Weights of a small image classifier.
Model: arch swin, widths [64, 128, 256].
Training: soap at rate 0.0022, 10300 steps, batches of 256, held-out accuracy 98%.
Data: trained on drawn small creatures on textured ground, 203450 training examples, 13.0 epochs.
Rows from block 9 of a small image classifier, named by matrix and row number. Rows with one number belong to one neuron. Each number is 128 + 32 x the weight over its row's rms, rounded and kept within 0 to 255. All counts start at 0.
After each neuron's rows are labels from the 100 images, of 14848, where the neuron reaches its highest value: "colour at peak" is the nearest of a few named colours to the mean colour under the peak. Only what is clearly more common there than usual is listed. The data: drawn small creatures on textured ground.
# fc1: MLP up (model.blocks.9.mlp.fc1.weight, 768x256), inputs 172-255
# fc2: MLP down (model.blocks.9.mlp.fc2.weight, 256x768, transposed), outputs 172-255

fc1.755 [ 95  85 178 154 109 142 103 120 157 166 137 144  56 130 135 116 154 142 157  97 118 114 124 124  94  74 102 174 143 143 119 128 111 145 145 111 109 139 104 121 184 202 179 145  96 126  87 147  99 134 135  97 105  81 188 121 154 152 149 132 149 200 163 117 147 120  95 202 126 119 131  97 144  94 118 154 152  85 150 151 114 125 146 166]
fc2.755 [118 103 135 128 121 180 151 146  96 175  89 163 131 123  97 104 116 107 123 169 140 150 116 147 156  74 116  48 126 116 139  90 101 109 130 181 118  36 132 157  68 127  56 123  71 105  72 143 102 159 172  96 153 146 115 166  91 150 115 135 109 125 150 161 177  95 145 135 122 134 143 112  88 127  93 108 166 148 125 128 139 145 149 148]
colour at peak: black

fc1.347 [118 117 123 157 146 164 132 147 156  67 191 162 111 156 136 111 126  71 125 115 101 161 146 136 108 186 145 170 133 154 124 143 150 151 128 191 117 152 192 151 114 135  72  77 160 121 151 159 113 124 142  91 135 135 171  98 147 141 114 129 167 147 150  83 104 123 140  85 145  78 152 149  89  84 161 182 120 114 232 103 145 112 130 157]
fc2.347 [107 153 131  97  97  58 117  72  95 165 107 151 158  81 137  54 106 112 144 106 136 141 125 155 156 117 162 151 159 209  96 128 115 135 144  91 131 107 120 111 159 151 156 116 155 125 174  97 178  57 123  88 170 101 120 103  44 153 160 115 111  77 136 150 179  98 113  97 111 163  97 139 146 131 129 106 135 143 115 129  89 150 153  90]
colour at peak: grey

fc1.282 [144  78 162  91 115 130 123 129 114 112 148 143 152  79 159 138 138 184 112 112 101 132 128 143  90 146 158 156  68  71 144 122 196 118 105 181 148  81 105 157 121 171 175 170 104 139 220  81  91 125 121  98  57 138  70 125 146 110 150 157 139 114 118 143 127 115 132 155  97  88 123 126 125 147 126 148  90  88  86 122 130 140 137 152]
fc2.282 [170 164  93 134 171 101 149 113 143 133 122  89 138 106 141 138 146  79 129 140 125 133 182 120 159 132  79 115 108  98 107 108 203 118 125  67  44 103 141 144 117  85 115  83 150 143 126 120 146 116 131 150 137 159 140 117 138 172 125 165 135 152  99 124  78  82 108 112 174 125 145 136 156 137 165 112 114 113 153  91 108 138 160 126]
colour at peak: white

fc1.369 [139 127  92 139 162  87 143 127 129 177 135 112  97 179 167 103 119 117 139 135  59  95 150 124 133 157 101  83 149 130 171 143 138  72 112 132 150 109 129 111 153 162 123 114 138 148 156 135 100 163 102 130 151 160 128 114 136 208 162 168 116 145 178 118  98 185 146 115 144  95 150 184 124 138 125 148 195 186  93 107  88 145 142 104]
fc2.369 [111 156 133 142  68 128 168 166 138 181  86 150  93 139 110  85 172 115  97  82 114 153 147  99 115 149 169  93 110  45 168 113 150 140 143  72 148   3 131 112  81 122  94 131 179 139 122 136 146 148  44 126 144 109 114 181 121 174 128 117 111 145  92 131 134  99 140 126 139 131 104 101 148  85  92 124 126 106  88  95  85 125 103 185]
colour at peak: pink

fc1.428 [105 135 141 142 110 157 161 145  88  79 107 111 143  82 135 117 134 105 179 111 144 116 138 139 109 126 154 103 146 203 136  74 100 117 154 175 126 121  77 102 160 125 145 103  84 177  83  93 101 167 175  93 132  52 134 168 117  89 167 120  92 125 126 102  66 122 100 103 150 118  92 114 176  44 110 124 110 106 199  95 137 114 162  70]
fc2.428 [132  85 111 101 115 126  93 169 194 112 168 182 107 130 123 103 118 136 116 144 106 121 151 150 112 180 111 155 115 125 130 125  63 166  97 164 186  75 147 134 127 132 103 158 126 163 120  83 120 108  63 116 129 146  63 161 109 194 105 147 128 137 183 163 147 135 154 135  85  90 134 126  60 135 110 187 104 151  64 154  93 132 114 136]
colour at peak: brown

fc1.151 [190  49 158 187  73 122 150 113 160  82 173  95 136 144 109 110 172 125  88 144 152 106  87 117 100 157  99  73 146 128  96 153 131 121 151 134 110 177 211 159 169 200 167 179 126 122 126 121 143 169 161 104  93 119 165 141  70 130  97 134 162  90 138 182 166 132 150  92 148 101 122 122  75 168  86  97  99 122 106 124 114 153 139  86]
fc2.151 [106 161 134 159 190 102 154 102  80  94 124  97 161 108  93 163 135 160 170 110  88 111 124 103 131 147  79 170 147 121  95 118 154 151 123 133 157 159 106 154 135 121  91 122  67 144 107 103 102 166 155 127 152  72 194 164 111 190 153 106 140 111 127 122 140 199  76 116 149  89  79 123 176 116 133 134 133 116 164 168 136 142 120 156]
colour at peak: black

fc1.213 [153 120 149 177 101 100 160 118 175 129 177 113 104 168 184 135 119 146 102 175 167 103  98 124 174 104 118 139  98 166 109 118 115 156 135 164 131 116 155 164 133  94 138 155 168 112 151 118 109 170 109 131 100 145  65 112  79 131 133  80 170 154 112 145 169 103  69  94 133 116 123  96 124 129 134 107  83 154 101 102 114 127 169 170]
fc2.213 [ 83 204 126 119 102 162 199 136  67  95 132  99 116 118 120 131 101 138 161 130 128 219 111 105 125  82 153 136  92  57  97  98 197  75 127 145 109 134 141 117 138 178 164 129  81  88  78 158 124 141  91 144 144  97 129 144 145 171 127 138 152 103  88 149 136  45 145 114 143 112 129 121 131 125 163 187 153 118 148 154 116 148  70  76]
colour at peak: pink

fc1.169 [154 113 109 123 114 146 127 113 139 187 209  48 120 102 138 162  82 174  99  91  90 112 119  84 131 122 100  95 130 107 108 119  91 124 155  79 135 118 170  88  92  82 116  82 116 152 148  93 143 158 152 138 129 122  79 145 173 111 107 117 141 159 143 116 137  66 122 146 163 151 151 134 125 119 111 145  80 144 170 103 100 164 168 124]
fc2.169 [126  87 119 160  63 125 125 129 100 121  89  86 153 129 194 155 158 132 149 140 142 155 116 158 151 141 120  84 121 178 173 177 153 123  88 161  99 147  80  91 145 170 135 163 161 153 159 140  54 146 132  77 153  93  80 100 208 112 113 140  87 129 146 132  99 121 122  49 116 100 102 158 148 125 128  76 178 161 117 139 153 128 137  86]
colour at peak: brown

fc1.320 [ 77 102 163 253 145 120 139 158 156 120 209 137 118  80 146 106 164 131 134 125 162  93 107  86 140 111 160 113 142  96 136 100 121 119 144  57 157  55 170 109 111 123 149 105 152 102 165 179  95 135 107 100 171  89  90 139  70 144 156 110 149 127 145  90  93 109 162 201  96 176 143 131 207  85  73 117 133 101 119 119 164 108 173 119]
fc2.320 [186  57 120 125 115 119 128 137 117 174  90 134  51 171 127  70 164 103  96  98 158 122 106 137 135  30 127 115 190 154 100 151 119 148  66 165 120 148 155 192 122 124 148 145 115  62 148  91 125 103 112 132  90 135 157 205 188 130  82 111 108 106 153 151  89 126 159 163 142 118 137 122  75 184 101  36 124 185 138  95 138  85  97 136]
colour at peak: black

fc1.186 [147 152  97 167 118 163 132  47 152 140 105  91 132  66 137 111  87 144 163 128  89 116 147 120 185  75 163 113 142 161 128 111  94 175  82 167 108 102  88  60  97  75 103  66 215 136 169  94 103 181 130 107  99 110 128 104 161 138 111 135 136 171 181 156 120 126  96 137 194 124 164 116 151 107 120  79 140 180 104 123 119  79 171 128]
fc2.186 [ 93 106  90 164 171  61 110 163 127 152 212 152 130 179 121  25  83 131 131 111 149  98 180 111  72 133 144 100 191 138 148 120 144 136 112 132  83 103 178 142 141 151 155 175 151  91  88 120 152 123 108 127  99 158 112  73 128 147 174 211 168  97  82 175 173 188 118 110 123 138 111 131 135  95 154  69 109 132 178 162 173 122 104 161]
colour at peak: brown

fc1.402 [136 122 104 113  95 100  52 104 128 175 138 143 135 133 100 135  88  84 130 159 169 168  65 125 155  69 106  74 140 141  97 108 103 170 142 150 176 101  59  94 140 100  86 132 150 183 178 154 131 118 137  61 142 138  93 110 118 189 104  82 127  86  95 107 150 164 109 122 175  92 130 154 128 104  84 173 113 119 121 158 135 119 138 164]
fc2.402 [108  98 124 163 244 142 157 161 123 110 152 153  80 169 183 182 153 110 121 155 152 130 177 112 101  81 125 155  82 189 149 168 136 137 169 183 135 143 169 210 136 101 151 107  88 133 132 147 139 118 150 155 103 102 165  83 124 133 126  68 120  66 147 146  92 188 132 136 138 131 151  99  95 139 106 139  99  85 169 145 147 129 110  50]
colour at peak: green

fc1.89 [185 152 148 157 103 154 208 114 156 187 173 129  95  92 159 103 100 125 174 156 167 119 149 129 117  96 149 176 118  92 110 149 157 159 105 179 132 139 128 103  86 125 110 181 105 105 142 121 127 184 148  94 162  97 169 116 118  27 169 129  80 132 106 165  65 149  67 110 166 140 106  82 117  89 165 115 103 134 125 144 167 178 158 133]
fc2.89 [ 99  78 120  20 136 116  86 116  94 163 131 126 201 113  91 126 140 127 118 155  89 120 156 161 158 107 116 125 176 160 118 112 130 131 111  96 181 106 152 167 172 162  95 114 159 121 115 150 159 170 115 120 136  90 134 181 132 156  85 110 137 142 111 148 211 137 183 117  41  76 160 188 103 155  73 164 123 107  87  90 108 147 117 125]
colour at peak: brown

fc1.724 [116  54  79  95  98 151  91 122 157 162 130 104 144 105 182 166 178 173  55 118 140 152  88 112 165 113 199 148 149 125 137 129 185  62 110 163 137 116 128 119  94  91 133 131 125 123 172  98 110 115 147 167  96 150 102 111 113 148 136  99  86 183 121 158 146 162 123 133 145 125 110 112 117 140 122 114 186 134 139  63 187 110 152 155]
fc2.724 [ 90 179 107 115 124 120 130 101  90  81  85 120 124 118 109 126 191 131 164 122  78 205 108 192 103 110 123 204  94 105 148  78 156 160 157 139 198 127 110 134 138  96 129  74  97 120  49 177 104 140 147  72 155 123 129 126 131  93  99 108 159  92 108 117  97 137 103  94 165 121 137 109 113 102  97 125  67 152 162 167  72 160 177 124]
colour at peak: brown

fc1.498 [165  91 127 161  97 101 128  96 124  85 203  95 116  93  74 118 157 151  95  77 161 101 166 116 144  82 105 140 163 111 105  96  89 132 151 124 142  82 154  96 178 132 103 129 162 186 134 128 103 162 138 123 109 108 101 122 115 139 135 103 103  79  99 134 161 151 104  77 117 163 112 158 162 179 119 183 109 146 216 139 133 154 123 103]
fc2.498 [160 119 139 117 115 153 153 104 151 149  79 140  76 151 180 124 138 140 119 131 125 141 175  53  54 105 145 109 137 128 141 158 132 112 156 101  97 161 138  92 152 132 121  84 114 118 148 115 122 136 179 140 149 126 131  76 117 168  95 151 182 108 105 129 163  93 131  73 201 169 197 108  56 134 146 130 115 142  70 138 152 102 162 107]
colour at peak: brown

fc1.342 [131 159  62 154 145  94 106 198 126  68 112 147 145 103  97 140 186  88 109  88 128 156 110 103 118 120 116 154 117  94 111 141 187 146 158 130 120  77 120 110 107 128 150  85 130 122 174 104 137  97 152 125 133 218 145 101  91 145 134 134 133 185  95 135 108 125  73 143 153 156 166 120  85 136 189 206 167 180 147  68 162 176 151  95]
fc2.342 [105 107  81 115 102 157 135 128  60 134 113 143 162 168 185 197 176  97 153 163 132 106 114  93 142 125 107  93 150 134  58 110 120 148 160 112 134 134 100 153 134 157 157 162 134 130  86 107  40 188 154 135  94 120 181  97  88 114  90 140 110 125 146  86  87 166 127 136 184  92 152  90 180 110  72 161 117 109 153 186 112 150  99 147]
colour at peak: grey

fc1.289 [124 130 146 114 100 201 118 124 206 101 137 151 157 156 135 117  92 159 155 129 152 148 115  41 114 135 162 171 145 153 120 117 115 132 150 140  90 133 103  77 152 119 148 148 137  91 112 168 158 120 173 150 119  86 141 109  99 117 147  99 113 161 129 187 166 131  85  92 121 117 127  77 143 167  95 140  79  73 168  93 159  91 136 154]
fc2.289 [ 82 139 141 119 177 131 119  92  88 164 125 144 114 159 156 101 140 104 124  87 103  81 136 109 136  75 216 115 176 145 105 151 171 164 184 129  80 156 110 148 165 136 156 117 176 103 104 140 152 169 114 147 134 144 171 119 166  90 184 121 175 126  59 135  80 114 157 107 107 156 146 238 112  92 135 151 151 115 147 112  88 154 144  53]
colour at peak: brown

fc1.696 [110  69 146 122  64 178 140 148 133 135 110 161 131 191 111 131 199  85 163 211  96 197 127  91 140 104 149 137 130 137  63 136 153  86 152 136 143 165 119 170 181  96 165  91 136 152 134 152  92 160 102 105 149 104  69 164 137 160 122 160 120 135 131 140 109 153  82 119 119 177 130 162 172 110 140 122 122 138  90 129 116 120 116 133]
fc2.696 [139 181  47 116 113  68 119 179  71 138 175  83 150  98  98 143 107 160 152 125 131 119 128 122 136 108 121 217  67 164  84 108  85 104 104 141 156 137 105  77 205  92  92 142  86 145 132 145 106 115 138 113 102 114 177 123  93 173 155 121 153  84 107 137 107 132  84 102 172 117  89  96 137 145 156 182  91 126 142  91  97 168 147  15]
colour at peak: pink

fc1.196 [ 92 128  80 184  73 106 143 103  56  76 139 136  95 124  95  89  41 100 147 159  92 144 122 154 158 126 101 134 139 133  87 192  72  95 114  74  83 112 121 172 168 117 100 131 162 142 132 121 161  99 120 175 144 105  95 109 150 157 112 132 115 154 136  69 141 166 127 107 137 110 137 158  89 132 129 145  89 160 119 132 154 152 133  81]
fc2.196 [ 93  85 122 117 149 189 116 172 186 157 120 186 123  70 122 165 137 144 103  72 134 132 102 141 148 147 133  75 130 160 102 136 108 150 111 153  90 125 145  81 165 115 125 136 147 101 157 138 132  66 103 110 126 196 115 117 185 130 137  73 118 118 115 147 146  97 141 122 149 123 158 105 152 138 165 120 156 110 123  89 112 107  71 154]
colour at peak: brown

fc1.423 [102 131 135 187 112 132 173 146 203  99 170 151 165 139  59 150 143 131 172  96 122 105 167 119 179 149 113 146 103 165 132 118 167 122 130 134  55 126 161 129 161  99  84 158 114 173 158 117 104 194  86 168 144 127 128 177 156  72 160  72 132 126  80 151 164 160 138 171 122 105 119 198 176 123  89 143  72 121 101  83 104 136 196 124]
fc2.423 [106 133 161 130 113 146 138 137  90 122 123 209  90 146 145 137 140 149  70 129 126 142 122 156 143  97 127 143 118  91 155 109 139 188  93 166 102 167 106 128 142 151 128  72 149  81 144 132 116 136 116 105  81 157  81 129 110 134 110 143 150 155 123 109  95 139 115 147 189 122 132 134 163 147 103 108 179 101 115  71  65  48  75  93]
colour at peak: green

fc1.31 [152 113 140 160 108  74 107 146 146 171 115 102 157 102 180  71 105 157 158 109  94 140  99 150 159 134  88 158 107 144 186  91  91 121 146 135  92 131  98  93 143 120 117  67  98  93 139  82  97 143 166 139 155 104  98 106 120 120 106 130 122 151 109 185 218 108  89 104 147  94 131 186 136 109 159  94  77 122 120 120  84 142 152 127]
fc2.31 [122 148 151  84 154 150 144  73  85 120 158 130  98 117 125 130  64 152 160 133 162 183 138 165 142 172 146 104  98 130 118 130 180 134 144 114 116 166 195 126 141 136 140 104 107 100 143 171  95 151  66 134 122 161 157  86 145 180 164 157 123 131  73 156  63 122 167 130 161 120 168 107 106 117 150 180 123 104  86  98 157 138 120 146]
colour at peak: pink

fc1.641 [108 171  41 141  93 114  88  74 112 127 103 137 113 102 142 137 111 117  80  96  93 140 169  90 115 156  56 156 193 108 105 111 211 205 104 171 130 166 103 106 199 109 140  77  97 122  77 115 128 129 153 126 126 125 131  59 152 105  99 143 112 136 140 104  93 162 126 131 185 158 117  94  99 128 158  75  99 111 113 186 145 100 111  89]
fc2.641 [101  95 165 114 184  88 131 159 151 134  93  53 177 116 105 137 100 150 126  94 125 204  40 156 120 138 163  86 126 127 143 176 157 163 156 104 179 122 144 207  88  85 108  88 152 115 128 100 145 131 158 126 153 131 145 107 140 154 131 159 149 160 134 100 127 154  98  88  86 152  63 123 145 146 108 116 194 132  15 101  83 155 200 128]
colour at peak: brown

fc1.94 [141 139 175 103 141 107  84 166 133  36 133 225 174 113 147  97  95 119 133 179 140 118  91 107 162 169  38  94 160 107 168 105 155 155  99 150 144 134 140 112  96 120 147 148 182 143 142  81  92  76 127 112 153  85 156 141  71 107 124  75 164  99 135 114 127 143 112 143 152 110 148 168 126 103 118 136 111 131 139  86 118 153 134 114]
fc2.94 [161 112 133 118  86 101 142 126  93 157 144  86 132  95 106  59 133 166 117 114 122  91 158 110  94 152  91 101 162 140 110 133 107  76 173 111 124 107 115 169 100  76 146 143 136 132  98 129 105 192  72 119 120 117 134 118 170 120 104 111  86 132  72  75  98 152 176 119 137 121 105 113 136 169 142 167  82  61 144 120 115  79 108 161]
colour at peak: pink

fc1.157 [211 142 139 160 146 143 118 128 135 152 141 142 140 145 123 122 126  95 117 149 115 113 132  85 116 184 189 146 161 182 132 137 149 195 157 168 106 110  68 145 113 175 106 142  71 161 127  95 118 101 129 126 105 166 193  87  88 128  83  92 170  78 179 170 151  80 111 130 110 121 118 155 154 141 111  96 113 156 125 173  84 158 139 176]
fc2.157 [102 120 149 144  69  88 103 170 100 128 155 142 119 129 131 113  69 141 166 155 134 161 136 139 139 166  54 152 114  75 121 177  91 123 178 142 132 145 153 118  83 133  91  71 153 112  86 115 132 176 112  57  87 150  73 136 120 152 135 151 126 112 122 101  99 102  92 153 135 121  75  71 154 141 155  72 141 135 165 131 151 136 156  88]
colour at peak: black

fc1.268 [140 105 152 174 119 135  77  94 144  93 145  94 146 155 108 165 134 160  93 129 167 141 204 135 131  83 105 147 105  93 111 137 167 155 119 116  55  65  98 119 148 163  90 139 162 124 134 135 147 147 131 132 127 121 109  99 147 141 146  53 134 146 154 112 124  86  66 147 120  97 140 187 138 103 167  94 131 154 159 112 157  93  93 115]
fc2.268 [101 145 151  99 192 123 169 157 109 110 139 142 105 154 132 180 112 131 129  98 133 143 183 160 103 119 166  83 103 120 136  94 137 115 138 159 155 119 117 123 158 169 110 123 100 103 144 124 161  83 135 124  98  67 151 158 142 118 187 162 143 129 179 143 174 237 183 147 142 126 165 104 109 188 101 154  91 126 110 133 150  90 151 100]
colour at peak: black